Weights of a small image captioner.
Training: adamw at rate 0.0022, 20500 steps, batches of 64.
Rows from block 4 of the text decoder of a small image captioner, named by matrix and row number. Rows with one number belong to one neuron. Each number is 128 + 32 x the weight over its row's rms, rounded and kept within 0 to 255. All counts start at 0. Numbers have three digits each.
After each neuron's rows are labels from the 100 texts, of 14976, where the neuron reaches its largest size: "fires on" is the input token at the peak. Only what is clearly more common there than usual is listed. The data: procedural textures in two colours, tilted and lit.
# gate: MLP gate (decoder.blocks.4.mlp.gate.weight, 768x192), inputs 96-191
# fc1: MLP up (decoder.blocks.4.mlp.fc1.weight, 768x192), inputs 96-191
# fc2: MLP down (decoder.blocks.4.mlp.fc2.weight, 192x768, transposed), outputs 96-191

gate.309:091155216143160098117112076169115092135152087125080143189177074116136160144156105138100156135154091094086116139144084098075161182157097100143161090122098094105134109147137146104124122176105089141146176125074133121113151142191149176175086118127127052127175152087166114115122110147134123110
fc1.309:125076106138218150106104143080075087100129177103084131069179128124086142199105117135113065175087098131143127220137113088117120098095138130078147147092120114126063131151147110150105105139087125150150112143135104148153121130060157138117187085119109043177122178106147160135090138150079173134
fc2.309:107089097153082128181183195122161140161128109133157147117131146122160038114117114154202110131216142154136116119136134147109100087107143109136133175090179145108145193093152163116133095096128114118127088120153114108145125138097105106132112091154074147091092107157124155113162099157152120143
fires on: "texture"; "white"; "grey"

gate.620:108161203138190104137098106142075087130136101119101112171188077123134159170136116123099132142135085098094106155112076066088152165155107105137165087114062116102137111135148134129095114177078065128141164107081141119107151134184152181169094135120136031141170161099200115113126132158145127121
fc1.620:123109120086103122144103084157170134137166127119087138134185142107206131077138107130190113159161126076142124132110157185118143101133160079192045123159134169139196166095166049117133075114192128126135129110130142077154139112149159103113116141086159139147087119155108131153079089166121141109
fc2.620:076161092075130081092137121173163159124166082166149150160128119132113162115129076129114145127185095093087179093166147179086128138135146101175157111143119118087184123134113146095173145161161078190161136139149174180099097136133157150150125093150123150076127096150136111136125135074152108123
fires on: "labyrinth"; "striped"; "studded"; "brick"

gate.616:162111142128104102133162128132113086117136098081086043112120133126108132113151160178147150129121144148150132052109132136148113148173085084119132138133071180112087111134144157187148155110081152170125125053128121090073140215107087170175100117100084137103116120115111091183169111150147133106
fc1.616:184128146177136165097139094119101095140167137082100095167172134053091064121163113124202153119142111170189098110099110088123074193112124093160197119161139134091126078091162095128075196154126147153087130105089051157068156137083151165159085150108102102153110106113152126131095099116158108159
fc2.616:076113105099117084110139159160162186145118091122128130191115137122197123101093172147107123083090092167115077123141058114150129107149126139086083106112153107090162141127119172081206097130125119083086143134115111175145124106162084153110083118167176190114103177144076147128190150125159129180
fires on: "and"; "in"

gate.177:179127112159124088108140135158107150149138123107073147115120163105130109131143141182123138090116148084122055114128132175136139105099161131133127173072131147154151143092163075151205161130153130166115239143122077169138083107074176133116090138129159130112125068130103055136143210135128140175
fc1.177:134153132139102107133134146078130138135126165112160136122124147089119111088103205106155144138105078137133107147135106094136228128113143152135132111127122156151149131138144154099159113099154140112150160150178107093125151099123046112076084138114098125113118089092098133180182134098101111129
fc2.177:140074081089136141123103151142155060145092152153115120081105118205104157178091073131128092130162144128155183096138154199118071136160150130142130158148112162135063103131110102172105152121127108174170081094083171128111119168129153153151132064167139076143148100104159151066094117175147140114
fires on: "and"; "in"

gate.476:109156195138171089142111099149079079140135090130086109165194105117125160159160109131101137163139104079105101142130088078072153160152106115148139087102093109087120110126158131145118107178080091131133164092080154110123176143184153174169097140110121040154190163097204113107142123180132118114
fc1.476:052160132114118152124125140087128135070101179158099127144105107153083104111154085123125149110100082107150181121158117095151089146124080174114185145155087107165050113155071177160114131101145116159149075155112113144087131092103126130140153068151126089136195153147090181112124117111120180162
fc2.476:117134100101111095047146096117159147182188167122147126117166102110086164103086140099140178111119110057143104152136115132145194155196106122126140140127094104179128167150139054148169134102121139025111161124160110107104130172140043176087102178122135120220132167119089116191170163161151130123
fires on: "honeycomb"; "crosshatched"; "brick"; "labyrinth"

gate.34:097161176130171141075143114131085132129157059109152121191172089111140169157155102126099130159131090145122089133110061037128165142199098137123169077070100100101184119156084161089053107153114141108138125131107122111148158131138160173125112119139141118102150141146174075114122183149124068122
fc1.34:123104121089082137134130135117165100109080194138124149094118111163120139141114081117130143133121156107130178146170203151120059171107137176139131182139121164144075175087135089185132142144140081144164105082112113120132128125147153119132166135110086085169125075122150190133080118142092147096
fc2.34:173116171159111126143120135148142138130088142112100114155108149103122105117144122158146144076093077155120143102054064127128094139084144103090131171089134119105105084074195094139192187148150106174110184113149083156109058107133079168104070119115136137116118093103103127171150170103126158189
fires on: "<end>"

gate.183:091164210134171095111118104165085110138150092129097125187167095124130151170167101116090150124137098105079110129129088095068148174160092119143160094114068106096139099146144141125110120175084079136141147126075135119106153140186158180176111130138129040149177158078187117089139141166147118117
fc1.183:140162132098112139138117149096071114158113115103119160127144106189118108190148123082141145151101108159119161135170113090096151116111108095108159143094073135120057117159182133125141099139117121181114127191122139195130075114139177090167189081188107092133178098086132140114143112109140086141
fc2.183:189070097180136159170083130052125164142106134090154093082119188140092113151101119149160097157123154164144075136141154154153140090105071123054153148100198154175102170111128102182130091104071109048127119148140085075137159148093083092071101130083165113154088152170139131097044132155125151116
fires on: "labyrinth"; "brick"; "crosshatched"; "speckled"

gate.407:146124097112075107081160105123166166130137138179146118135075126116151098104106187067206143167186186104090104122167149097102154152166158146157126086142100116149161146163081179076143120082103164101083110094154124094071171154150117108117128154104112198072111120140112121190138116176117120074
fc1.407:151165117136146087120139111160075097176143092111088097073160122136087144157142171141135146129166138102146097124127161167131145145095122118123140118194144128178163129177155090085122142144165125117141102149067181180115202153103151085188107147149134116124193174107187117055126089155179085084
fc2.407:088112141120134141129114100115192154067133127149106159199096131149160154114105098160075137105049131158112123144150093097146170107132127129108150143060123101069137137080091134148140079172081138112114178097156094106167077123167131155086115128103141184084063102174099105142131204125057135164
fires on: "and"

gate.367:113159218143206134095112060143091049134142065113052071184166063140127147142176105147090139181124117118102110136095091055098133169155100151122154092124087089098140113131117137116103106185098098108127156104081126112127148154177176184159098152122094075145166152111185110095134142164102139118
fc1.367:172129086121075085155156181147114185135111134153172207100113143116143168210138132109157153107196133140200151086117110157101162068194146126165168108154157151158183187104118108109127103118090149090193135108153140111119134128138066091070160053157163155139163116171130153163101131140146110119
fc2.367:102142155156159106096158091132124061146113105153050126162149126122131147129179124181134174154162128130112136148080065112075115130169137143120122146158200115056136134123153103121105111165148201151112170138064093138133169133144128163147043135152118115188176154113125083171123122116146122108
fires on: "veined"; "brick"; "studded"; "bubbly"

gate.41:123139142126199158073094109176115048137084079130070088129141117153083132161194095139112104135145117149158165134113128127079083162120095140099159131081124122109123088152120104114063156140128079172127103126035159128126129147129164167224162122118093083135164185111168147063094095118173137120
fc1.41:111067100120129174111087134137181070067092140148113081163134111130154100125124073120124114120110118178141179084070118138128073135124138133133133142105146123047081097104082144143129145134063096130122097086147102112117070142156141201131136114162125115151062132138128169144087100078140177165
fc2.41:114111122108120113180140143104096183066162193198156113151089165132142141102121080064111156080068150136149144123148105086099125161096130076186136089095113139158104074089146181141108143100137151155105128148194129129149077161134099156131130137151139149137078094111126187123120139068112090138
fires on: "and"; "in"

gate.559:110164229184158162100111089142117081118128082102104079112178088120081108158155123118108113199159120137135160118091099115084109172140065175098171122110108089105123142194096145150125138126065056144136120110097111120105158182157121116161137138088108058117156169106153121106105102142135164122
fc1.559:145096145175117144121133138097131098073137132098124102117160079083088113155091131049192158190221129143126167127116150110073121170144134165139181089148140087137069119182109161156129156100087123125123107111164093099044155208113092135125133112117095071156130160075139145167080051126136169112
fc2.559:161090139124095129126148118115103126116131156095108104126133113081096121161120111150148153111140149124105148128149131120168091120112115064090184134109117101147070072142218112111121193115190169126069112133115113189097094146055134131169039144123176133128118116059106125093083131067210108160
fires on: "and"

gate.766:073135135150135118122163165189101169148096054178102140170048147168110118129181126131118112086117143131072163119142100116134131099140181115163118134084051121184119085135122169078114112090131122201123155128163180084125079157135120118136166093125148188050170151131106081136172197195143109108
fc1.766:193129135142104121116172112115108134125129080100152131082147091108096105175089171108157160151195151086122118122146176113147161168099143121137139132184143105145144191194117132105151148111123110112142078132128157113066177136082113107132121126126126113149177162112161140123072072144167117071
fc2.766:073117116081163165128095156147140128120121124141137141171098159190162163104132062169053072117067120136131155112117070162142109086164132121132090150068136158111122083086112155152081106115136120169131145128169155111193068115139150187097142105135129106172085098136097118129183166100119114145
fires on: "a"; "white"; "yellow"

gate.546:104150213126175097126096081147078088131127091121085118173191088117132155161165126127109132152134113093102097132132083082079153169149098117132151078108072107097142102130139139121116114177092065123136150104077137121111161129171157181162089144127121039146164177104193131104129124155126126113
fc1.546:163128151111171131137192090136105169104156156125156127127132138084121128100137131094160148103113181098081119167116148137156117144168151117143095154148166144172154141151177139112134153164089154061151167098181161098131150181138149098145130162135131138177109117114131126102131122133172152108
fc2.546:113091158114103123129140169125152131113138106168127136159051134162164138146164100100110107115160121146096174100158083132090164130135168116134089079140117127060147101118120218129086110140143106223172128129050122186135124058147163129163121081136109207146155150069140109135132105106186117128
fires on: "honeycomb"; "diamond"; "checkered"; "brick"

gate.179:099163208138174097129113087171083100148152080109080115166213073121139156144157116132107138143153104097097107140138087077077164177164117109148142078110100113113148107120158129123095108184093086135152162096092150115126161144196154172166089135118132035142174143093190117103128119167146126109
fc1.179:130130140125071125143103109092204100133146128104092069142081083186091127177119085141050158158133104168032144015149138114189184145127140159103129128159120129146113147123108172141172163119153078120152102161106159129129109100172101166092161117153103132090154124135100115112105129100091145136
fc2.179:200133159070177120106119069167128134128158172097134112133161125137146196138186115152092153143116107075095090103167153145144140158148086093104108150122066121180135115198098116115139185143072136139117164151119148149108136149145120109168123111139178121148177097119109114133114198104184050094
fires on: "texture"; "black"

gate.154:103168213133184104129090094166098093127152098141079119175195093129136157150166109122100142147125105103083117137118093078081155190152104115135152085119078106100133102135147131123109112185100077132147162114083148128103146130204148189165100122128129044147166155083205107107130132154134133117
fc1.154:087161153105112106151100140128143194120102139153183165178090153166134151141130103065118147040119112153108170117157133081112132159134106130112126127121114142115105071148143170134080143108076107168167103110133128129079144144106161085171157073144100164096108122131145119136158168085139082107
fc2.154:183092144134135153121102138115071086089097126118104101100126103111123117159132151091097082182087127122172102135118130147159132133141094132103114167118172123131106107160107108134094141098179168084117099127125104085186172096097157164107080184131138090202136140121126184111103086164107177116
fires on: "<end>"

gate.446:102161208141157095139103111168096086140159084124080130178181078119133152148152111135112148159135096092101112149122095081083148163165110104140152092129077112103141115130164135131116102175093073133148156112086139131121157144199144165163094136111124033152201151078195100104142123168136129117
fc1.446:109197136114111123111122159162117138177177114125123133118133116170114113154106132060122158094063104159067164102117062124119142172117101113105126114159087161119073107134134176094125145121096139162144140151112146137146087154236145124153184082160109107066168090092114110120152165105140109159
fc2.446:146125125087153154121139121124127154129180119118137133149137097158079197141156055068103144150146102068136109082170149185120181134166079051145137144127125125120137128189066113150152148117128085114135160158093170181096124127142171185136127109131149110185163135094138144121105127094181123061
fires on: "<end>"

gate.285:151113109090193194064146089060149103163107137116111125112157134075111173131106117135148145210121144183106167151079100117094101158121087141056169168113128129117086142136128084154072161147124122108122149133090082160111168137129118233166088130126080077134130178087158125162140110111146129114
fc1.285:161107111155148167147103148140086104055139138092050131112163115107119069154145108141129180090130129155135118102115125141115101137082115140155179118161168082063124101140203073149133175120139130167182124141144084123118063118060178150133100085166132072182099154106114175092076109093143158177
fc2.285:126164110105187162058091077109134147162151135137153095140134143085111138118105083069101092140103133161112173176162144099108131167040115165096122083089126159135160107132072137099088113167127086115111099179117130149181156151170104169134171172097061112091141163107105186164111081101139119084
fires on: "in"

gate.477:092166201122179083107100097148083083157148081133084116170190079145144151167158117127098133153131129098085106147115098075081174174133100134143148099097099109102130106140139130131124110199091067132134151115065142122138174111195176159171091132127107066133179153080203120097121133171141131122
fc1.477:158099093099134119133136148178105142119140119152119211142131113113138144133122093165129128097135107094218140201150107136049108077166170054141129156127173114116147135111133124100141105146122091101165122131093115107077113150106122145093055087142133098137151122133116141111147066105152128172
fc2.477:076139111118106149159139138130194145127116096094133136170112116135104087095138106140143129094137089157183150137141107095121086139110222146174103080153078114104145123129142135077146119143149070187115163131136132152103126119086136151138166127215111186091093144129073122149188050069141118103
fires on: "veined"; "speckled"; "spotted"; "studded"

gate.486:081138173108183180128139101125126119135092084143149146213131144156107173110172081118099108155091091159118160160130114076122152140108116124085134098061127138133124130139091136079069070156108086147149123156131149087172150121171076140105194082019088090124138175151143133147117162129101078114
fc1.486:071158096089133122082102149139151076177106121097127129137136165165140173087131147199092045122110117172149165121137105184122113086193111132064073130087131153137099153116112140145126080144116123137137131150074164135177163142168119132140142074117108110123128134125110075121190115150138104110
fc2.486:073112116099101143111070168131075163125078156135195120157151113114166094109132088089131107098097111127106160102115094086148129100131140111170144114152087101114098118120131159149122091172099123175127112197185145099126127093149056145109157099138137095180125194106098209142107115055178122150
fires on: "in"

gate.631:119148200119167082118101077161086090138143066109105124168193086109126161168151113145104151157141125099083105156123087061074166181158094138144157076098082103100137121143141121124116088186100093132142143103078143114124172153190154185157091149117118055149171170105220107103122125175148134115
fc1.631:122175121137155105178082183114117138087106177183113109161125115102129093094160092117107148086047083124119169129093061122150117177142118169109146147107066162125080107141156151108115108085163141111132065200166082130070096122160075166099149129108087103126155140104142148140134124081128172175
fc2.631:068124096118047084095121074095179129092128122110079123119110131166099161093072074135084155055105126113096119118183114149089182155146155079135167141136030116117114130152127098171193098174157104131181187136103122101138067117144110144090123109185169150198123132135093100170167153111169117182
fires on: "<end>"

gate.321:088160154124143109098145094133130095165133085129121150184145133162096131109178160154109070167110115138157119155161111105132159114147147162143105098106155139123209166147072141077106070154115133143131120123104120118173174122167133108121159115067110132116140112164124049134156134171090061096
fc1.321:162135081164107059088152161159121134122165126127100114057136120123161100176103140120155151106191126077145067115098163187130119112139133104151131121184127098117152133122135105143187170106131144082119129136106142170101108104113208136155066155215219143153148124123123144076107106128159159146
fc2.321:167143168135163129129163059084156122127144087094083128149147140109099176110155149187110176152138120128133120155113118105121170118127107129058152164071129154142161146104155091119115146149133135085166175085120090128136139151132120157136098169040120143096102067167141038125144153151063119107
fires on: "in"

gate.400:133161160126180164098144049131133068130128101134128140153203145119111154125195078145106104193128092135158167145095101099091097137141089129111151143084134126074178160120081111128052086175108094100147129134069110127169152127158125137151173148058098043134144152170192107107096131126124094114
fc1.400:187156143118152114109167110100097146163134130117102137060150102109096128179094189115148173155160175069089097174154144117129178173078101162103153157155121084168105150172168092096140173104178110116137136144119128131088171122095120080146126191137111111112178188086156162106108137171148152097
fc2.400:178166126150161130109177083143186090170107138104102135099125127114140153140123159218122153153140084105144089139091132147097130114136082128022138173105146114092158154104155071106139137154150121092177172094080089192148137114139158127147061134110142137078148079159168049125146162178103149126
fires on: "in"

gate.206:113155208129177095117109096157073083129137092127101107181210084113141148159166111134102148163133099093095106141122085068066153164143109112140152093115073102105133104149157134120105113180074077125128150100086139122107171138176153165167109143108117027139178168104204130100119127157134121116
fc1.206:102110085125166125161208086184126166075132057141123147158120118110165127080136142132108106112183136112101074131140167143177136075145169101144109095157165150137197145093164105099131101169090147156101149149132160086192158200108136112136124143138145139137078114142064107121142121137143079129
fc2.206:141116168098126152132134169176132142158120073169095157156127089164143132148201086080088142140153101103163144105106093143102155134139118108160054076128134110083161133143114180062129165136142116154104111147108174196145111057123192144157099120171082156063127130073137155100141088101149140105
fires on: "brick"; "wood"; "crosshatched"; "labyrinth"

gate.661:162150162213171097132152142120029151127150112103071128127131162062095120111202148122136152092109106100099109147094079091123156107099136112147173103106116117169134070129190117103092140114162140145115233184137120136122112114091130141147085120151145123100151130087111114126176169119131126138
fc1.661:179098121204144086195169117135063149062162127128108150143107155100135113111155121146131174075112106106109111133090124139145157063083163072155129105134156119118149089075177111119146119124157164106115205141190104126146046110102111121079112151152201179127085106166086118146139156084078150160
fc2.661:114109136068126171108100144141158060175069143113125102085086089209108108155120098143117105152134164136151172089128118173100057177140124160122139194130126157145091125153113102172120138132122100202136062099089154155146120173134155124170136107137071110076132121078124134113114121145183137143
fires on: "in"

gate.176:098164204146176104112096087160077072136142100117089103171182096134129147168161114112108123143125109104112105129128092069071141179130097125147139078086082107104130095151143139117127107174085089141136150115079149109114158139176156175167098129106114036153162169092203131097120131161140131112
fc1.176:120119144157173131121126111124138133115132109172138128121153123161135121157123093085113153130138076119079174181110140169089102150139143085143191171161153108123142153177138140151006123138106095154181084193132146132075110110152117099148150079108125087132137143072175110117094114045171142146
fc2.176:180105102192150197120118188083121077141132120097122081097095143128101098128127129157161117162137111165177060147108157110143094134144111204156117136117083139128101164130098114113150136085061150131110121112124099060161199143078147055092148177114098118156102100161127178103103163144092182100
fires on: "zigzag"; "striped"; "spiral"; "wavy"

gate.413:104153205133179099114099081156082088139144080114079124164190087126132163154156112137108138161147105100093122138122078080080168156139101115147155079104083116097134098139141126122129115178075090133130157087075135124110171135178137165167097129115119044151182170102209116106139134159143125119
fc1.413:150072109078143123169137102131135135132103105112123159096192106139124136130173121158172173153175134093126078177126135097110121094138144119109132132113124146185098142112172093093102123171156137110116142112141165133153143136103152129137109157119078136100135133144146153122151085153089123080
fc2.413:159088134171113132160165176098133133145083118139130108093078177144162061175161184172150102176136154189139166165091120063144074076074146133080125131135172173133074116047133130144048109124126124137128088091125087158179092130106119089134113165108147148134110080145183121072094158124093131147
fires on: "<end>"

gate.290:098156198132178102136102092156071075126144102125079113174185088128130156161164101127110130153134094109095102138122072070084158169151096111139157095103082097085127105146138146130108111162078100132156155116085141116120147134184157179161094123121120041145177163085200116100133134150132122121
fc1.290:088142151146172133069146091080156131110102115137107099128135137148131097175183112115058139126136125129115088175096109099095100166174101125108119163117080078129134122174121143099107169108065122100157107164130080172128075089155150134157108080118155118156096122116134116110102186120133114132
fc2.290:194125150148107140174062175100075095074091165102129126113094141084133093133139143155160107180097146139179138141092106115115127122122154157106119138131125147129085105107144130119094128092132178159096085093114103109150185142144107049156128164082086098151136141151163125128087058122059161133
fires on: "<end>"

gate.262:107156187140181082137111084153071089120140088126086127167200103124131167154150117128113138160156119101103086132125086080078161161141103107141145086114074110094147116145150131135123122183080087133138173101063153115125161144175157168170094136124134043145185158097199098100138120163133125127
fc1.262:113179142117098144121043170078095098156103173184143155158116126130116121108092080090100096088103145150117188085124107103151087190119076161142127137120105154156107096132106182142149101113155128142133075153091131166106060109141149098159164067096109129088141165069129124114117120110142190152
fc2.262:055106111112101135070190079120202154156169100128115118149121119188034152131141117130108148071142130124125112089170107157130140142157122128156131111142104092156122174151085088146200186149123128101139166148114114090104113120118106190107124112188154121192138152134108111141168189139169095139
fires on: "honeycomb"; "brick"; "grid"; "cracked"

gate.162:107143170175173128132101070143098076158154073096081092164141085151128176163135120149100110166113092156110134116110067072121184129180101109099129109156087112099121133137134128123125096170077100142146155125109120120112174145164110173153118113131136063140179187122225070107134152203099128105
fc1.162:155155140152179162048136132119075216138152156178079127127145140088098081120145129125122108043086145106131125157101099148122078124118144166174122125110146158142161132063151136133128160084123095163136154167147096083117089117115178120105160174140108104168096164076132156156123168110137151193
fc2.162:086097148153124132123117132146139148177143123094072125139056096113143123162075158142134130126155104149112111102122086123105122157140136153107117052174067109119132146107149141140148106137067160173137125121082115183098142179113158140139122069187133144050151210124078074130139110199097157115
fires on: "<end>"

gate.596:122159214131165079112114082164086080139147069123085126185197075103143155152163116129111137148138105088101107142130076082062167175151107110138151104090092106098144111135135118129121101204085084120132154102077130116127166148192152173174101145114112051143167167102202119107128124164148125110
fc1.596:153112092121145156144157088176127133108142054151152117116123118098139144131154135125130153107200184131100066137099132160117097100136149150148107115118165104153221127136087129126092142170117109127120134088110146103121169178078144126119074126168148168126095091143081106146109116130166084139
fc2.596:155143150130150158109108143156117068125080123170129108119125124111150081189132190094168080200112145135151164159044124080121080120098135222158080118123171145078094106099099118092075116121140178133089085078122130166183157127090159102102149201124087117118139124102160158091104090177089167120
fires on: "labyrinth"; "crosshatched"; "honeycomb"; "brick"

gate.540:085161209143168094133101097154083083137156100145089117179186080147134152170158115122083131146146101104096108133150095086070155172157099126136156094115080106095133098143147159131116118179086089143148147111080140120122145129184157172165108119126129030146185164073187107084139133161131121123
fc1.540:154134124114117135136142126173128204155145133098156122108159111082111139146132120117088132111128136159154165140081116100198167137145167143176140102192148196200162191096130134138082142164152096142148093109183177102129179152130075154093147160077141137129119129142123123097153131116139124186
fc2.540:094130114086120116084168086187150132074104123136092136176136112152153152137154126114072146134121099080145153089116138139117110162160129132180098115116077102110158127176116123098117197092136099140146180148116129159145142068130176196146155134213115142134155089140090128107186161111158108117
fires on: "honeycomb"; "brick"; "speckled"; "cracked"

gate.346:098155207135187101104112080136073078131129101119070105158169087131113163159155117103107117153123135115109124127116070072069159164148090145157153075089087123101105097134136133108132129159092104142132158092058125114120146124183171173155091133143103060140178160095203138092131133170114132119
fc1.346:140121100077106144132101112136159157151116116149147140187120090141177087144141080132132197084133050178079155119122130099092096129139143052098148185147117091117175121142132120165123118131058081113178094195149141171128116155143087113124126103120167122118117117106142127085108150106142084129
fc2.346:162131080111113160109113071098161086087097147089142096139155153082123141107099128137147126157076127120200090125100151093147124113109142147137121102116121114111102155171160109124137112118168138109092109111165136103180153111070113097046152150136128125161111112152129158145125115179132141138
fires on: "wood"; "furry"; "striped"; "zigzag"

gate.78:141127155188127093135088103131082033128109146096043075090135101150103156171166106178119137168155070138134161131089109084115139115157119144110185181158066131116077145103157087189116132193119069140104192154094140137141145097147092126144114123169137096126191154105169093096139140143078135098
fc1.78:163109124157154121160135096121090060118129130059106131090169115105053192183132143165136118184195093095154120100113162151136152112113115161120115115183148132136114187153132069151114119115172141114169123127116158090137208117082126109109142120139109073166132151151183093105113092142063109068
fc2.78:138152129095160140110155146164104164133147139164133134085102137136144137173151112086098106126142135107113122078141153215073103172108061121124108130103202120094158166193102159114159120034114111115155080140104153069145124155156167115165149153119116134129142173118130186100093133121182143158
fires on: "and"

gate.482:106150212143185105135109094155085081135141088112093102173177073128139152171154111138120157146142094110097108151114067057088160167155087120124161096109078099098123103123136136123116121168086076129132158104085135127119153147180153175167092141123120044142163170101215124093114136146131119112
fc1.482:103122137142208170086104132110135067110155157116070121118126113147115076173113187092121105148142148158181127169113101107121093149147092136043140149095181093074135124160131094105100187103095142151189095112142111214108126077171188191154107122134084125109130115141122134059085134128060130094
fc2.482:170151060108171155179112171156105114172151135126147129115102098088167117131102119182181135150151112099115080128088120131140074108115118215148093174126128146179164170089166113125135068102093143091116098117201170165133188180084090054118184113088096135106089124145121142114137130181110164090
fires on: "wood"; "studded"; "brick"; "striped"

gate.590:103163210139169099136109102163075087131148102124099131172175080123128155165163104120112154134126094099083125141132092067081147160154086104136165101116067108102132101152152143121109121173075075136153143113079143135103163150175168167173108128114129034152186158091204125109124134159140135131
fc1.590:141170103122114080134122153140089123138126162121130142123111149137116107149149113083108150164095094140146150136135114101072121144095107173110178148113084092093062078160144144128146135099136097133143072163112085187098058118118184180123130106115089099114177097095129173079126145086089181132
fc2.590:147123096162135082143073166092132123114128200087181127107146155059166136111037155141177110134113129125116136149152158145153072103107143095066151178115091134187103149111161110202109069102148125102147110121158115108143140172102037092128142128083172094208131128133126103148071116164134125174
fires on: "brick"; "labyrinth"; "honeycomb"; "striped"

gate.566:069133157089128137156094107109121134175125131147150134157103118181076148142100157091152104136157166143128150086174117092110157169179140143173119076162087145182091139159114169133088098118128139201118089128101163105087195144141112102138158075103098144067155143082147103150126133238115084058
fc1.566:111132125148098069125158141148140121066130106199116115128102122154180105144119145078152159112175136094123110126106148112081180139148174115188110095159111098150164114183083160124219114126092148103085126102186154127122115173171101102120120156177165175119144138128108124133151114127185159126
fc2.566:176158133133179136130109133116185122169117095094111151156132161084154132072170105186089123139071108154145113141111113133143134113091110170049117179029176169101151158095132088113108077140147100107153160124125087142184114088100131171104102140083101164092080080163128098173175156128108102155
fires on: "and"; "in"

gate.193:128146166105144164056131083097158124132110140149101117139097077120168113099082151162108167161070133179052150169125086112117145140106101162060187172073127089089149129159103109095139133133102111128147160109133062114125119119174132116140105172092087134071135138105130097174128160124111142145
fc1.193:141149159091104179060103075115165133123072151143114085154100084101181068108088148129140130144077164178051158137128089090125118166084131191105151156066115096083141129158086140077166149122098087144120126096143091102124115111165095123125103180111070152079127124078105139182115132087138149163
fc2.193:145131076139112027199119189153100156160153150162142149094112193169121162092134136143145125109122104080180112140120158131152131080126129050150093112171101154168111090127168153111113115105208172121136134165119171171136101110103140107159137100132194163112159123155118157071178100123122090112
fires on: "a"; "<end>"; "black"; "green"

gate.502:112160204134177103104105102160069083133148073113072105165196090119126159164160115132095138157132097079095100136114092073091148174145098125141147084110048102106143111145143142135110098171083084128129148106078148104110164148179159164170095144107122050145180162090209122095123126165133153119
fc1.502:163123111130136112183154105154131104140107089162156148143120120108151125111093134144135175131156131118095057161111109135160155147102163068108113153094182132039170158070167048128138130182115079123129179058137143104144159151123117110099153188156147140102096132159133110163110126126158087137
fc2.502:169086102085170189126048114131087124100080078115146124103121116088145092133106111118142063157101168145182097095118112138119130111131116172137142103085190148095128127130113161083108124105103181140099111100150126107133152108084173126072088130139069140109104143153137194075095096133126180107
fires on: "brick"; "cracked"; "honeycomb"; "labyrinth"

gate.503:109137192132184085127104088153077084135129089126069100161193098118138145169168124127118122164140129091107102131112079073074160154133104112149144080106088112079127104125148129127126114185081091133136149091060153135131178142181156165160081154111113031144186170103214126101118111164121119112
fc1.503:111154138158127141123118134122154098133090188068077095117113152151056099125139100128083087179109068104115158091138132095176089088104116160166132123112062121135074082142099167141139155091187107133142105135130106131128113049161108133131118139106167072118193147102108105138114124121068144175
fc2.503:101129159106111078082137089126164156081172184113088142134120122125087161089105108152107160088143133148094122118166079164097159145119119041129159144118057109164160107170113117168169191150096103159175162159111130135109111146198104134184112122154166126129189147135080084126188166092111095118
fires on: "wood"; "brick"; "striped"; "honeycomb"

gate.32:103164127127109102135181129168132155156123104216106119145045133144143134095138157123152171088100139147085139158126109120084131112130163119148147128101087101162167063131136141034133132129119167169104148094138132160132102159152136095182133128133149202031194160161117095117177166154129075129
fc1.32:168184169172115095111158122097107137116146126111106090082137085087108076152111201091168191147172128116112095145122144090120170163080140158146175107181136092147157144187136125101171154114099126096128127145146110132107166141138117102129089154156123128123172143095146136138116086118151132106
fc2.32:105108085086152164140109145135171137136126132139138168167114168161142177090136048155059072128074126142136135128141099159145099087166121101123105157060127137097117108092115123154072118136135127153133133128104150133196076116122150185118181100110133118135095110162108119112160182133118108139
fires on: "a"; "yellow"; "red"